Weights of a small masked spectrogram model.
Model: 4.94M parameters, arch coatnet, norm layernorm, activation swiglu, moe top_k, num experts 8, depths [7, 7], widths [96, 192].
Training: soap at rate 0.0037, 13200 steps, batches of 128.
Rows from block 7, named by matrix and row number. Rows with one number belong to one attention dimension. Each number is 128 + 32 x the weight over its row's rms, rounded and kept within 0 to 255. All counts start at 0. Numbers have three digits each. After the name is the row's rms in percent of the matrix's.
# q: attention query (model.blocks.7.attn.q.weight, 192x192), inputs 0-95
# k: attention key (model.blocks.7.attn.k.weight, 192x192), inputs 0-95
q.84 099:151182136107086082198121129124148087123124173173147192152162104120131150164112151101142175145157076093156151156033096122130055145146148116114167085125116111184142079192122117107077110101113122176123114089177148102130121137198113128078102174163129140108114098120128140169132175111134150153
k.84 104:125151127176104137119140124068147152083161124209118167123127136090090110123142116126084190147144134041106117105066068150171054212144109122131112130089103148062167094133110106122095095120092159137131144108120169089092163148088119102165084108157142116168147153069112120113196138115108132083
q.85 108:191153131146099079099102204075154159072118132143111071118105163182132103128120127118180191159142165180201115107116142169096162123098098079090119124120183122107200153128123097123094145126119152121103137083135161115153140134115106178144112171147066121142180089100105099128206091133172063174
k.85 113:170161138086181128149096203093137213141041168144119077125103122158153137134160077128150158177171159183181198098082202074105138107124105135113112177110110116110166100133122132145157078135109114110090139153115131131146143172095117160148110110074162165070148066100124113112170113090134046116
q.86 096:149145064133127096151070132085152125159122135110131150117156101151116151069114158158150151134178100141066098135061178160161209092148130116163144143071084171126134112120168130189145116159113161096132063165137104087166124162164122178089099112153135134124114116094141136080121131108062122123
k.86 097:083147127109138168157100132136166163143086167097092062158156089117187165142074147103150114123159175146144126168126168080094100131089126161108082147091107112097179152148154128136139099176177135122154091174103098145165158126144155145155122094184146151144116120136128114158143137153129162173
q.87 110:164029151105114147083138049176119100076152133095171104164102151178123112088137159110117196103123105102161179137139141128133140153120138158151076110117114153141122104136126177098120100112126117144137124129174073115143103119157140131182125107098131161120139171156139126142119131158154073116
k.87 101:132113138132100129114139086140162128167133159141115116144139182113123153101178084074154077128106125112114096144168159165157103130128164115106128104066163153143167148132176200119208149107100098088112125154137104151190173097063151071120080146119205127173127156150099123159110123110170068139
q.88 102:061164089138163096158092160153110151122110125117184162096100100136137149092164113129157124133109145151044114171141083173155128131142114178124121133150069133115106087127165094166144166141106094063065076160111187131114066145148118141134150107151105141155140068123121105101065151196100157132
k.88 104:088132072121074122129136156195122161087115152166103163090171114155068065090142143128111127169126050224143135137130079143099182166133149125174122117136130173150152150071103045120129123146114147099111113164140142120155202128107131067186213124134147137111185154139147119113148130183144092135
q.89 103:122073137135140112149159153150144122022116143193163156090145091120119114146126138142129128058142108153190170090077124155144146100112108125089152111166204196135141082084170188035161172168157058162138101157174130157150158134141171108149093100111093088122104120115139085152089071093106167154
k.89 100:176161126160081139154128083237149083186168094112078177121111111122181169168087117107172078090084110141128143105109118135116183148133085120198123125113142128129173110136071118118126181147198071095142202106099161125135165173073151115115116094072099085170132141199114161126117082114125151162
q.90 104:070148176137112106095183150166173171159140138067102138165121166163080152095086186139154127128145163132170053123115142138137158096199091163122124118116147131134135074194137133141115172101058104120160120145173107112115144053090146105110171128128092120179053141122202120160162138141166155074
k.90 106:119166164078064155127144121133110114111105115145077122086168136149155075117142145169137120114099233175091078108146109116120167100103142093110147100149126209096135128168090148075145098117178117125087125058231127116117137090124083142159180133132152111141082129149161113157126157134110169100
q.91 094:142084112132140145176114161156165171101151160154107138072107166078130109118209145176144147128127074055131147111160094121115166007104110172146054079171130130080050121113125155076108137096149118102141121116164059144134099166119150131121161067114082162148162109191144135077139115176095171110
k.91 101:121153165121129175136109150149164111153137067117134109167144071098093098123107197123100113106152115150149151139144152178142142124104157089114149150098114142165119144113108159096097133167143090127078169039110103145122128125188110095149110170153124099126123096195082111054130078089130087183
q.92 099:151163172142147115065161116098118125148161077125139113102089159138131084155109115104153080138165118205183077156183147138110138140123094154143072085117129107117181172142138114191083122128094137147161175131147110139062079091133074063123131090054126164175114176093160128116150126131135153129
k.92 098:112100156132136147025180124173115090155108152121101144148163120122157149134098185144185087165087124189176136138166122079099162139154135131144173183160210077159110157141085152117138129074113134144152115074164099139077107077167175086081129138126117091174127170114110154138133116132210147153
q.93 108:106083175164104125118160140154087111132111137128087141073139184145122170092165145121125170142144081152135102157140118127129093147113151066132165095122159144130098147137099136124132161066095136133117098139070158124094142133132046106159114141156109147173099089091157165118165150141140139198
k.93 091:091121152158172150152071120171122098112122148145125074114074156123104173113135136098132173096184110097085138122163122112097139121168150071139123121190140105151137134142204160113134053158120168197158117151075148123156155112068083152162099156157089159101135079102130165188072223116138102179
q.94 091:149161184117161110121144142146121151132105142115144086090123137112119122125181107115119104102218166131091182120254128110138188139155135134159147145132127151146145134106156085147130174203123096105130090105116151106162119147173110076178119142105144098125138169116070085121167105155101091102
k.94 088:124152151142125146038122165108149115138139204161190111155109143106122144122139118153187110158125080159180134173161131162079138084118119170091075125142170110147190126114129131092147161161132100111145144147142170081183198045111088154146100169095136079113109133111132181085100139116115147105
q.95 092:135140159111128139163111092136115080184112128130160066178093099131142107086176137126092095160117108123120125102117103142115125138121139106173147153105092131124135128143136174148069128086114078130130156090185114124086060067133141107124214083107141110056146136146123167111067134128118117128
k.95 095:092132227105161172121121088146143104102147110143149098113167199145137103174133110074082086136169089098109121144104076111145103075112133100111110156117176169118146145109143170167185157142077137112116027058102131123140073089117141126092167162097082140089174078162077089110154122100168135158
q.96 130:121139154093164160122140075096096111134141243105083167078115062098159159120098134138108101154094104208137105138105139112157174183169141147126071142095146141146182117126126114129152120113164146124136154140138190158110186139123082135087158133121110092136092173156069096180121102144114153129
k.96 103:061145139167134058143127135092121157173109159119121156093104091133199098124112132166160122117098146070177089155124106131118102121136134122126098101100074113100153098126145180139141110193164160159157121169155154033183117163165126141142153119079155112132141180154092142194072117135119108169
q.97 092:099123174114126139121162158113136059143138120124105118122118109107138140144130133120123094140155144080189149049119086135114202093152169120088144097170149130083151173155163116119128176144114108159183188135137115146200138097133148107083209163132166178179228135101148152112118155194100126105
k.97 097:093110139109167108156162098097122087162187058124061092139136143118113157110154130136107123161109088103095169066133134156125158153099159152146090187115151195155097136136152064103126153129175133086115185095158164137166161087188156130058158140142161182200131132093107073116103120221094133097
q.98 104:109093126122150104089093151113146159146100129121175105125098122134141127107109157111151143095137123063110137138144141164138147104060110156156131137132157192145128166098118131092148061082145138184128155150105092107134075161158168097128092119104151093146084191090137182147185100114173121150
k.98 089:145130159132100154189099171151103117119093184126142097134164144153178103161148146156116135110163120173120154154133177108143166125133127086091169169135141118146127169103101110148115067133106093152139122155128102116139145203085115113085153092042174102051105087158121115121105111117119164144
q.99 103:115137094077147162177133078129116112149124160154166136148154066109138120113138129171116145140149149124144136150177167093158113190110100136169151171165099110075134138118188150154103138130079177108131123155210121106100127117171129159134163095134114148089090159157126053134090098101100155099
k.99 093:165168091153105105154147095119109108161106106103199127162135102137140138113120132145152160078139126092150145126138130128144137106136157161131160146118114074143153158042110145180121102133182132066125140135148094091088075133143126118129136163131190053133191149191153066165142147113083171131
q.100 084:181153143130096080106166138133163200109102150212178090168065083078096068108137077141176107123127178128137120154177140110145135148083125169087130115114152120154142122173140118137175176153144158158122104222118097118143128113089143103181151126068134098098148157134133173161129150107184165103
k.100 082:120112122088136114115117094123083149109171090125135057146088132177144115083145075150151158133167177129115060105137157115146049066124106146104163148115187144098152147077141139191111131070087122108110177120151179111180168136114155163150130165137156142074170118138176120079122137136159141128
q.101 099:161058118125108144159111170094126098134129095132084112135129098175088108130110172176111132127132165149168114109060147083144138115127173068132146041123157090070142195140131141114123136166125124141127070130127125145106121122145147143116129132134056131174134126141156154107127117173138148150
k.101 092:094070099090095119080164143197147151142181125108155203175130134134071150142132196146066109128156119110168117126134120094104144161129079138171106139114161094154147123114085130084107137187127124093090110167075159120170078125174144162128133119139111140132128116146119154139102169167121161116
q.102 098:132091114130091129119146207110126105146079074156155177169059162110149132164177112097109173155138040090167123125152068098156166107159086100127145154156138138161114144100102149097116131161117076117127106115175057129172146169137147099119144102109144143154139129145121130106124084146088154099
k.102 101:157139078128104146133134181184140113110137124151111123091152149184155147135130100122112142134171113144133103152135179181084191175130215157111065140134086150137114115160098093142146111103119117088158184144156147164152170200149153140095226136131117152146139133098093101134123131122084161151
q.103 112:133149109152128147154144160107057165104128065144116188077119169110107106089111124131139093137134115058050126080098058127078101131076134103126079130138094186160125139076167121092150108200145095163197131082126163070139104172094105125121178101097101134160136128148146123122114157131136153111
k.103 103:151148162123143121120107142059078062108156109152101163105100112188175116145127117110173125053111150158147145162070136115113098149096154184103097117111082172173046149102151128086157145149134147149154104185102140083084158124162125164075126111106078121129159143174133162122125152137128166075
q.104 122:131149138114135097119086087180128095078095138094109071152157106079135118101134117103104099092113152191156104170119137131168150152110093167157110179132139105068168099079093144139120137100159170113100178173128125136103144149101157134049097106138011113143146153187122081141086134107057115112
k.104 106:112126153137139096164140094180125146088110095114146131152113146136027122135118102114176107158130127161094051114157109098128136138124137139188131141187165047094192131092133145202120103141115154132111083193064123179119099125127185112141088138149117185078135104115116154077143119181123099131
q.105 116:126194159083108092114069056136151132165141118116113137111148138064109082123097086187100149181149164223094160160074169142183136147139105169139107147141138198095138136126129119144101098099156162095169162141133161147094181092116087135093165104106085100147134118156123123101148148139068077121
k.105 093:139158120163129075163099164172140148102153086132103093153129200126177099095080097148152139131156155138103165142063138068166139135107163187150113165113102129138114157145053146125193130152062153102143167131144147096094153073132097075138126176154101134111156152075142151137135111102105067165
q.106 107:057137220102057064084153108148154125134153088101088087145112119130118090130182119142125142111091128141228111138134140113156110085103111148105212112146144179103075152158099128159102086114115078158147168136124124170126092109128135142137095133118131141166163108132116209096160078152118146173
k.106 101:135140118116113085137133103143095216120107069132137143084139134131085125090138116174104152122132113136121147134153153152139153150099131137096163178148156146104136076116113134149112104125138120124155179085128134172105061118156116127146074177103111133145082089137071223125133122146126131116
q.107 096:151110087164136149135156115104126128139176161083137150107141193165090121125116132144117161182134139172113079048088139136161107091160157032121135137154131127121117148134096140143089143136070151152083063107124152132098205103087129129065139215114147185182120163164167112135170162161149069130
k.107 092:169139122132093122125105152136170135140193203111110146132171163086108203110099138101135131151162100175086109092080194149140092058137093185160123143132115143119124166154091160141141190112105155137108126149151106139141165131171091159101103167148138149085116174111141094173130179152110116126
q.108 086:129103103119156150086123160104100142122146159091150105138166119141169178112114135112112109111141153118181105140126072124131116124187149114136063141118091143160169163178094156188161126093114156126161118087118069121138152142085077094097148122209126129172131109132149115205165101079198194099
k.108 085:072067078124168153108131135143118119175175127084138133099108096143157115160134144141140111132096145103125060120087097192128105074133118156156114107105088075173182141092144198132119114081071170176168111108134083126111108143165117176110072114120122083099117044145110110159083116098114123177
q.109 102:078121131129179144131133132078161127195121126088143102123132142142153182152147096153078159131151117092207120106144163093089102098132127116119189121147119205146102143157210154068090122108102122155110154094139079102122164101146140196203114110162122174106128131100175133153104135115126109154
k.109 098:079152105043129175111172093123139168134133152105131186117138108124116192154132096122146139126124128088137139139163143119142147107137091116129116160075105153129076192125112099090088119179109137146124140131083097111100089179174087207140092106109120102180147092158116075124137185100095142107
q.110 092:136071133210094136169141143134164145159148147130079140185088101163119064155163165112127171099181160144133103160181106118108110120130157115108116146098145103098129174106159153163181078162124184105142129103142195129147130138136107156123156162177113104105062169149163132136149173179130132105
k.110 098:135116164156137135118157097121178073106134193142119120159171093121158163155202169127163109116112114162146130147158124112116126082099139151139113128089144133122124059086137081156106174138138066113104162136143118138112173173129117110094166118069156077133110095167143121141148134110172124161
q.111 100:130109137146111145189124152095112066159130109149108181164145121052135122111126143062112111141129140150112048108154161155142222141134126178117133118148120157150151100072206114086139135203163150129107080118093129145132184088074161085055142181158143077167118144148097101145120094185053072113
k.111 097:144098119139111105136172120214141120187102163122109166163189137103140142088137104100161069160131114163096115074159126193110124108159160085103151134105152108154079134112118111118121077168112113097150096162068123128167175106139131111081203157145097128143122144119114125173140163149107131106
q.112 112:105154102167095095180131145137138172113196127130101118204096112195139097109108162158134057102177116164116131140126141141121120099095102194153155127094103110094132149095178122126108074094136131096157215103074166142154107150083114166092154131111083067158131158167126147170149140208102054112
k.112 090:083143195083142108120114092137106094139070055105173147132069140076169091078153151114147093098166121156110118158129124063120134110124134123187143141163179151133180162141101143161123072155089139136107119104083183127097153114105089121132133124136146148146081137096099094174061147167162104168
q.113 091:135109094095123136136115119185095105170142131111167122098128072142190207169125135116126150137127094138122087093163151149119159105137096071079145105182157140155181107134167153111161139164129111126098101146144092136140090144080154112119140128104172110143149105159105124088072108178099123171
k.113 085:144098083113113157117170177125136191161144134112105163168201147123112131094128112076118152135142154132142126101188173108129136136162191066113106153051084118132104157159180130085124058179118103115129094137159090141167127147107110092141143151139118209115156153112149121112107133165169188097
q.114 106:078177147064200172132103108166132188126095160084194114136142062111117189122125103140142149149183113139089105121141138152091145168151123157104112075128152118157180127073159088125079108148126125122178172117096149121150132176161134151160106129159083133108086140160106115157119148144096131178
k.114 095:132187138121154127155161147078141103126120141124134145142098139132136153184157059162132174107047123112194132136171106114131166108134138099117192166124052097179123110115096069126063127168141072171117125113145116140041122159172130114159204115150196157147124093154130155136132087130132186203
q.115 106:131102128123078113095147138140182120080120160170105105177098161116117118177138134169150178126149156151127065176147129129103147078133138138124181100187170065094111104134098137128201136124099178138143124090117110167158072129146141129159138110135186129140104162134092129165128113083121117117
k.115 094:123148106143111111227086134120105158140104131184121136102073103162098101132159134102148184136182099131096121107173129153134134098147139074171136171180151141041174060135117156137165153123078105091162125113127142109189203101106090176122177153142076118132189110102191144121163072177172124055
q.116 091:067143131098108119073172099092129106059148081088074173128150183145154129082160137131094108093147100131132150108142123100084100099074162085144169128120115138081138209072111122135141099100059128077110071144153144125102114097115071196156143084088123138151124111113124126132158130124183142142
k.116 091:117161140085169131107099134081110184101116058113166112081078125122130135138152066109120197136102184097155141146103127147123100192130108092075165170128207155143144132125134122104170130152147121160099088120162098128079061144096082135165114133131092113143108158155070123177147106115136116046
q.117 082:150073151106161142161187142134199067117137119086138176179118137079135144154118171127160153110155167079117156164091113097126116134140131079083134081162128147147124101101156153099151136150135153161152128039090113188139128157106130127081135129126122135163159148181133105148177160127132091107
k.117 082:157137145147123151184144105106171113171143080120106224109135189141176134090184174121172147138113093120044157124110089169121124068119154127132118084139139163151129164119149126102127135080126116127126093178122130131136153158119101105052137099162131113088121093121172143179153184114069132130
q.118 101:115094095124147122121164152080165149138142156147102097182129109136121099151130108081165115123114185120060127122095141140089096163065072111172118114174151123135124169119143106097170151076118119130127135165205095135125139129152122201138172098127141115102106121095114128143150137108157138096
k.118 081:164112109184088121077124127058103159096063197172102100157143052140149108151125100075114096145167156139137141090124154130157103154137092152140096134087135158130123156130121086114165151090105179120118090078108159117170114161164094144070138136148127149148138138112203087109130173076184092132
q.119 099:095156141160149145103106159061112128178090174147068164104152112169154132076116165186190141098133170140088131147043181106134073111065129069165156137125136115137091097112113163097105148085156115139126117174147106110082220149135171097150084072126122131085124171110139138177179103086175135103
k.119 097:089126108110084150126077120133124126130138155106127124144130197111109175067096116135172134141167095172107118112066133145118101097114195104137150137083118107151158059106167185095070082157116119108110136176118133105129107155129111141141043046124147169054129164170141145137105129119126105090
q.120 087:148162175121125109067151119132126203171109086130169123172107145109139108119121085141166089160111199156054105166076109174169179178100094177106139198136119157112123158107170094137111097129108135152095128130137119106111167133112089178151107116104127105149135132098139132032138141142091135128
k.120 089:163101124170075139180125166147110148116138155090053101155142133153152156121130090126141165163134172133096114111083123136102148114172140127172155134134097157131046196144052099128130135138088110126112160176161174068099172198199146128149044150093139154154152126162150055123102179114123072140
q.121 103:112183212078126170062126112126175106072146149139089116093130110127122151115137095117101156099178128147069097130128126102194123104134109128115137127082121107052174171111101112135077141128119097095151147069112111172120140131109101076143180135132154147132101103129130146120130128123103113144
k.121 090:139116087125162143153143109167132166112150109147156085089147103095134107209203084145108116172140114108120151168149086123148121131198106140098122119157134128132142142102141147025137129119136120082128154120133129143092166165154087143085126107096089180097099089128113146111158122144149116134
q.122 099:060094153105093116077147132179166089115112228108128123110138112097152182181104136126143119112124127128175122061194164156096106125159128128145123124120174144110102059164131113133143122149126094128114138099123075177126121157064174128120146145144144120182098143103073107081144157106155099130
k.122 096:074142064101101137127142064127111155144151170149132171140086149095141148170164122177133166180137148100119108074157121159119180180111119113115178144170149167108082074132113151092126118173118182072033099086138090122159100088111115134135134144091109097158075112112164109099109160107101117113
q.123 108:055152167127142132106108158110130175157134072064151156120122154132129155136060122153107146181187062067147106135098078129088142130099220138133103147151134160139168159176127145110095160128052106106205178109099093144117131170206111110155086148132130105073133168093151119140186113056174082142
k.123 086:089105139106152113173149191124153096168115106136123107161157149125154109143067150134135183102174149082155129117118139086107166069122192111143131118135106114130085196157107115148083124195063138122206147063109107082126158189137129192135146153113152147158157091089152095115131122082098115107
q.124 113:160165122098128118086089142129170121115120170111098104095126175100126131122101127187128142156134091145082099105163176143133114119091124129141148192105121116072174093116158168171085053068107122182127103142123208092133071142026116096129114108134162157081135125109155104136191103089140128186
k.124 108:122147088111122126076091209102119090079207174138171120056130116137140138140073116139188176122128075185130112148046167134133138147138132100117109087119118092130126133111197171109154091126133133115097087119175128080131128092144126129127114112155124126143137170144140131153132131131147101100
q.125 093:115176109099148124125124064168109111116100146112144134155148103082127157106081138145125100102165166126105115088093127152176169124094154127115093135161103146142136110126150090123096171147103128103135113163155136173080140077101136175088141093115165145120106080146122077055113110171192087132
k.125 088:120117152054115104147162090153102145119124137074133146141107165176136100094151122129119137173162122155100149077139106099132171091122138072138125160201146140169128135125169125082064071205128187134128190145141073128080114109122114183119122151191193191141120128146099109087120107146158122129
q.126 108:073161157190130175102147089210119158124168105122148123089093136137060117168139097139092156118150128113138175115116175095193188140148075102117105136057109108097143151085122112140067145144112127135133146164142059124097122111115192162194185117141096095130141061119120097107130130179098105171
k.126 103:153157126090099127092216118138187187079142101107148182127098112140076110062140124159116097134133054126122198127176154154145210132125090117165143146121134114097107123127075126146051156134132179106126193161109133151022121095117142096177192100159128119124215096117158072127166133156099155137
q.127 097:164113135151111127160124111061134114124133132120133137133060101157101152179157131144100146141145134121195105107129083126101110112160116105188122128119137054132153122136166123106123115181131121126150124135143146136145176111166136107122088092110085088212098142112151147204143095107130161115
k.127 092:109099159134129172027216099137088162159127158095102170122099159085111155126160162145124121136097128127100093151117090117061152139121136103116113148170167186118119105116129086116124117164162137102183147113121145180111129093085071195108114041103150116173150172133091096151137191126105159125
q.128 096:088122141118178171103139073101067143125079188064140101150135118133109152141146111112145194111106119192155128106106104082158084158132073143142073145143128138161120150146170130082059166070110159098164094104143145145148126136107155140102152148143134161141083140146152100143156137079153055141
k.128 089:118202115124193134083135095161144163148145088065150103089147192156095123137121136148114114140105183131147117113121119083082039145154120116117185143118158130096056134067110148134166101151166090110153142105071133118158112136089143131152133118149131088144134142145149072100133119114068166137
q.129 115:139153114121170186144127132155137134149084120105177081176141147112157107152093095136107132146083152159122116133087119142130131190152123065118158159121137131169181113158094185086182120198083092149151124115156131087118087099160127173118149158111060129172111130105156111140112130128105102155
k.129 107:137078154114157140141147127102096161126125200101122104121128113132162095120169085128121105103108162145136148088121158096178123177111178135095170199147076121113087178129160128120093083177146102108119119101176114083094130151121118129115149118129123153080126070117152092125084181196106165102
q.130 093:103107139082114169101143085148106058150094075102111120153123088123164152167125178124086065115094125154120138078147141126114199101126154152048140110082144152134159143176127159081165083163158128146109170059150125165137061128078150145114114151134161167133102145095124141144139130152109178106
k.130 102:110177117129179129129113137150164099143137141038074097128081120119087157132116063213109192140051130118131120141171121125151130179148102108132168121141113135177154091128076135099143186122096124116105134090101079109138141098095083141133122162165110126204115110134144177183132119174076197146
q.131 093:115158176151169151140146155143146063149140139079124179175161128067175105136064126154100114195096105148171067168118127093108123140204129105141153089108098112094081114084123125085084131112163113127143156148130134079187145138128115171119150108069123150097161086084078152090101149113217133102
k.131 093:117041144171146164142122220108093123087145140147118087116132090127133106172093136115162181076129130142173076141113146103079128100115118142131064154060152150142166080166170079131081117150132118148135141103118133165092139046079152055070107097139171148116111123114162127093121141134108163151
q.132 101:109075165128104152097131160121055163149134124115147114158175148122166098157090022134146134101118105091101122044151162160108139075114113065118137092158140136155137096111184141147099128122094131139175135135138120186118104092126152201037088157136128101132154081163058132098145098202134073140
k.132 095:176135128148137164104193136127118187101109160134138113142127125117187131116104073199062052090133140153144145136133136066140144105145100144097157075096185127106103126110141132120134122092122065083114129128084167145109068102106102121146189168168110133126118088123148171133076117139141104145
q.133 097:110098091130102156101202112162174144184126158077107137119125108129183177224154089121131130121209145174091159143121146080145163133158131109163104123139141135153053161140095047089122129123136150147159105132131144136183089169167118079105156149095114143117053128146162126130092046143105120120
k.133 103:105134100168050081138139087118151108131125100086126109123167163162123156134141120121196068174129150126074152117084205144149187165131171138183134198118103159163066155089098189117105138133145170147057154122160099173105117148119055098143114180144151179193127100148151093142169150114082141124
q.134 098:121106116127110131194061105122204132090138133150094116149085110100089141123144094140053188130092095089108091135127116114124113125135115141112153076164133130101126103145140181132077109103136094140161171111141094167117165102118171091133092128100140108084109136110066136147129099127115110155
k.134 095:130142108143186111122100116096131082132124083157117112118144146193148130086122136105151099125175130127097192151122178109206122088154121070069115058143152080045156138112128144130160124158147118131163176165150158069158142165164137136131081166166099099079137153110171186150133096112110137112
q.135 094:127117137161160163168182093112123126119110145131194102125101133174167121097133128169202034159093160109116163106087111145160135103172135136152203156099125132182128161094092171112141064115132097163106094135149113194140110068117175127145150120106172114138147144116113120142190132116113177102
k.135 093:143061155111049170139082103125106125112127072132100140202126112128143165149174120115090092150135159128119107146108123140115132065172088142162140098132139199181134149084136144141186094107183142108139138060110121138117146151080115117092115147182090168151033150037110177118148108124165146131
q.136 084:122179086210099142120146109116147149115120095090123096101099084177126139120068123139140127136133100057086142135148092146137119110080181128162127135102094203154084141148143113115170160157138066102114116137107135111108160115118136144070123120110156171124135172123129087109076134119132129131
k.136 099:122096136085166146129123125128159110171138142130104136149128109166132126108124144099151086152174107139126123063115162150063128136162134115137143126164062073095149096179187135154107112119171129168070063102061117104158145203095130177138086146162169138109145119139089147158053215171158156133
q.137 096:116118070111093122070103126166101164116096094116179135123045136177119157172154141105105164124121159167111100110116114118121132145115144152130055120178119126165121146108095107099074151135185185183103207122154125142086072110148101138130155171122136102134136178149128113103098130086170123153
k.137 103:113141140127124051094137138125116095129146137141107174053130158108127094083139113122146185057110086087153200159108089089146130186162154060114163081147134104145133097160116055100114062194097095078114070182145098133113142097129175129151118134096136151186182143139124111100167172115087157115
q.138 089:129111134115087144131129101139136153138115126203116129050158123124135074142145182152162083122107094095104159179167172121070149166097101162141164157105088134116163143173129120151136064127136149110190086119125145092076122145157134072180130040099145118088114103127123084203166108120180145059
k.138 094:198108145148137137133110131093081121119135156133103107065116109130148131111058136060127135115137148102142106153118161215152073095162157116111158190160175123182140117153103180161102099083109144112131133127150143081087149126157129105150105122110201119131123175108120128134084184147088126117
q.139 095:156127123143168172154125141103133160119116189095078119045177166073138086132112134124146096134102115131118106076079152136116086142136123082164132092075098185147132126104124189111097112131146117156156118166104146126055118125119171133155131086208126074178064107096161185087104145136139125112
k.139 100:075126100097134149167130110173115111135096138091137125093107155109131102105122146149087089106106124138188084088134120106108200137059142104141096143098136100160163162161134145106100094153160117098129099131121117133159107113143174137089134142127163142090122107135100115148119157152153104130
q.140 090:152091089132121152121127119173175076171100132168143136133100136089122164133088099103106102153098141114137143173130153137105150149084128120088132121154064182107166144116146108081082142092155168101198090202126139126139184153129168185104148130162158117200060092038054150135119143071127128156
k.140 095:108175156145136123152192170101118184097188170156164119122171090081098189144096128092132079166150129101110152156158160067141103127091081146093143156137117126124090114120081196086128105145179069129124111150081178138201114177114121067170091146131134085148201110158095113134125165111121121153
q.141 110:128145018122159089112138122099120139121075146130175140131113129137142138108165124082094195142075202135149110142139107114130132174160087080142142213106109148123160127147117103124135121117133135120137097172166106115127165111113109161095165130090104134103136126145135134123133151131160174180
k.141 104:091135154099170160177124091115149162116118135169130138140160093033147128095111170133141104150134186134114129186186138161158154094145141132081170141069086117144185130142092081140131096160144109129125113116150093148144194094101152109091189076132104116146096163127152192132124146097093102053
q.142 094:175096122123222199175138132112105096117101119108153164107094066125156108151089158142091141139101159175186101131135096119123164108131167131071189131137082083191143148127128157044075141144087134114153070120176144139105114136099189139073087163086130085131128159092056148120081130122122161149
k.142 092:150128113105108156084086130173152137121163088102140187116102099107150155177103132153101187042078095142122154140104097101166139110129130126103136114162075113122141148142155117173147123116160114098097149168100174052131127125138116130164141149132133112132092083194140126126148178164176128101
q.143 092:120103136085034189154097143170146187122145106133150145174136127166109145077118189118184164159202172092139137126077077093150104113152122103114116116117168181142104084163096120176102168151146085162120232113104103089165083162129166121140101162156157141067119118154111150167124178093111136112
k.143 103:162181143153093169095144098111099119120134131125135139166116140096132120133075103137131124150133149099077142130079132098179160111104084125081150109178184152112131187127122153107131137140053172103133136134194097097108138125119216152091202130128090123182193101090166127096107171165070117139
q.144 090:128109081094109104112122085200120143150180128159094145071125109106124122111148075151125134126165061111068174147150064151149117118160145144174072113126106097077109102139143093121097130115088114142127106132134086130130127157186131106090139089061050071138168127149145151108082123133082138113
k.144 089:197141149139146070090146075154112147213158137128132113171124149099119145139157091164134133099054120071112146134133074123129154152120133053110092114095132124153161111151198084139149131144106163145136085143152132137086157134077145106105189123157102134123164125107115134161098068132156098120
q.145 102:104091150142138076233159158145136112127077094090149219072120161112094140154186102096104140115131077121133146117130124088105112116155157152125168157137129128132173094143107106131141146142131074064195135143155141154162119106152080129151117137114172133139077156162168150121176158114149133116
k.145 095:065133103171085155151123129149108123124167178129124109072132163125094130072121121137163112089204078195128191138095144143147113175116156160183117192176137095200123137130139126132070107155103132100161093199101146145173210213093150119073132169124128099139098095148151174171094136125109156141
q.146 098:179118103093129122090114143186128122101113082163135132156128126172160184166094185118112124142154123174082116132098144122149142135104123111074132123152147138087099095128157094153112089154112170105140136148121155128092142143156111134104074157125143120040134202161114079115090114142098199137
k.146 098:171139161147144151090084168144066057135191088120080113119096066126150097120178108123130134141155096117155128143208119135143149151112127130134159158095126160129116124124145147123111165108098133114070132140160099123144072124125113180151163128056125146125123150090188134082095096126169103064
q.147 108:159131144145169137171098207146086130148131147124205144137150113088100122111060100094115124152057135148125118126044157134126138094134142134100130111091113137120116185090146163131132121164135145187116134154098109128106130102146119115157125133148137075108156090097127071100062140111086048090
k.147 104:125097134106147138182164124157150090157142123131156089145139110115112117076119104098125179067107158143120181188138115144126171106081146180151126100090147077150105111182085114149133161146165091080125163146065098128186176117151055133155132132141132111096126097104145112174075162180133048090
q.148 096:097153124040165164112114137093084135101145105151122120136211117153157156168128145133072128156123119130125149131118173067122111076115102080043112143090142091123103148127147197100168126094111190118156178079122130136106105090118076096165150130139151179132071113081141124127089123113121102114
k.148 098:110127081120077165166135111172148113119211166098162124146108172110086144117148164174080104074003196119126073083128141102115117202130178142100154091158131128128080109113146094114111102144120145133170165122131091109149129133162123155126083139143147121122103078110175116190142138193119115165
q.149 107:152184131138102072102147112133129114133132146089142184116134104172113113115169121135159077109168113099132105155164146206159130078155210104143114054123166143134172195105149145138167065114122100225134157085101124150112064099111097131159143136127164110123105071139171091185148142103124151119
k.149 108:119172182092207113123154109130115143088107063140073094166144138159146099141167147123160092141091218152147092113191078155134141156153074154113160123114144144180119161111057127085143119189144087090115087107104151141126036131105088156154080107136164098094070099128162115096125125155162105155
q.150 096:077124175071092127172133132160127090158081128196143089158149164142133109111097077109128066132128143095133114143075098092154146122095137144067109121150216183130114113121105127142142171146110055149094177110176115094129098107141119136144128175196163111152123126173143149156114110075148138128
k.150 100:062157090134119110165119124172076122086142100106175127137150185206172107134153175151191146188085111155133060125086142146157129107117134100139156133146089108159097125105180060079165111201126082147122148075087193022090103136192124112099111152101105145127115080150136133127098162097118143128
q.151 098:184066146129134159132161158114168077125133121105138118100113137132108152125113144157091135127098136167134139087105110132151090162118112176118144108143112106160176102117120159129148161099123193079152053145115135081106159120142167143147141153095095081058183152104128136088091197136140104098
k.151 103:124119089113139193129150210153131119130133108139087093141125072064115033110160133128124126127149160163134155118086111149095081102188122125107121120076115132068084109101169143078144213126101134148108142164157121182073145148104068113141167126088143122098149118069159105130128168120164118130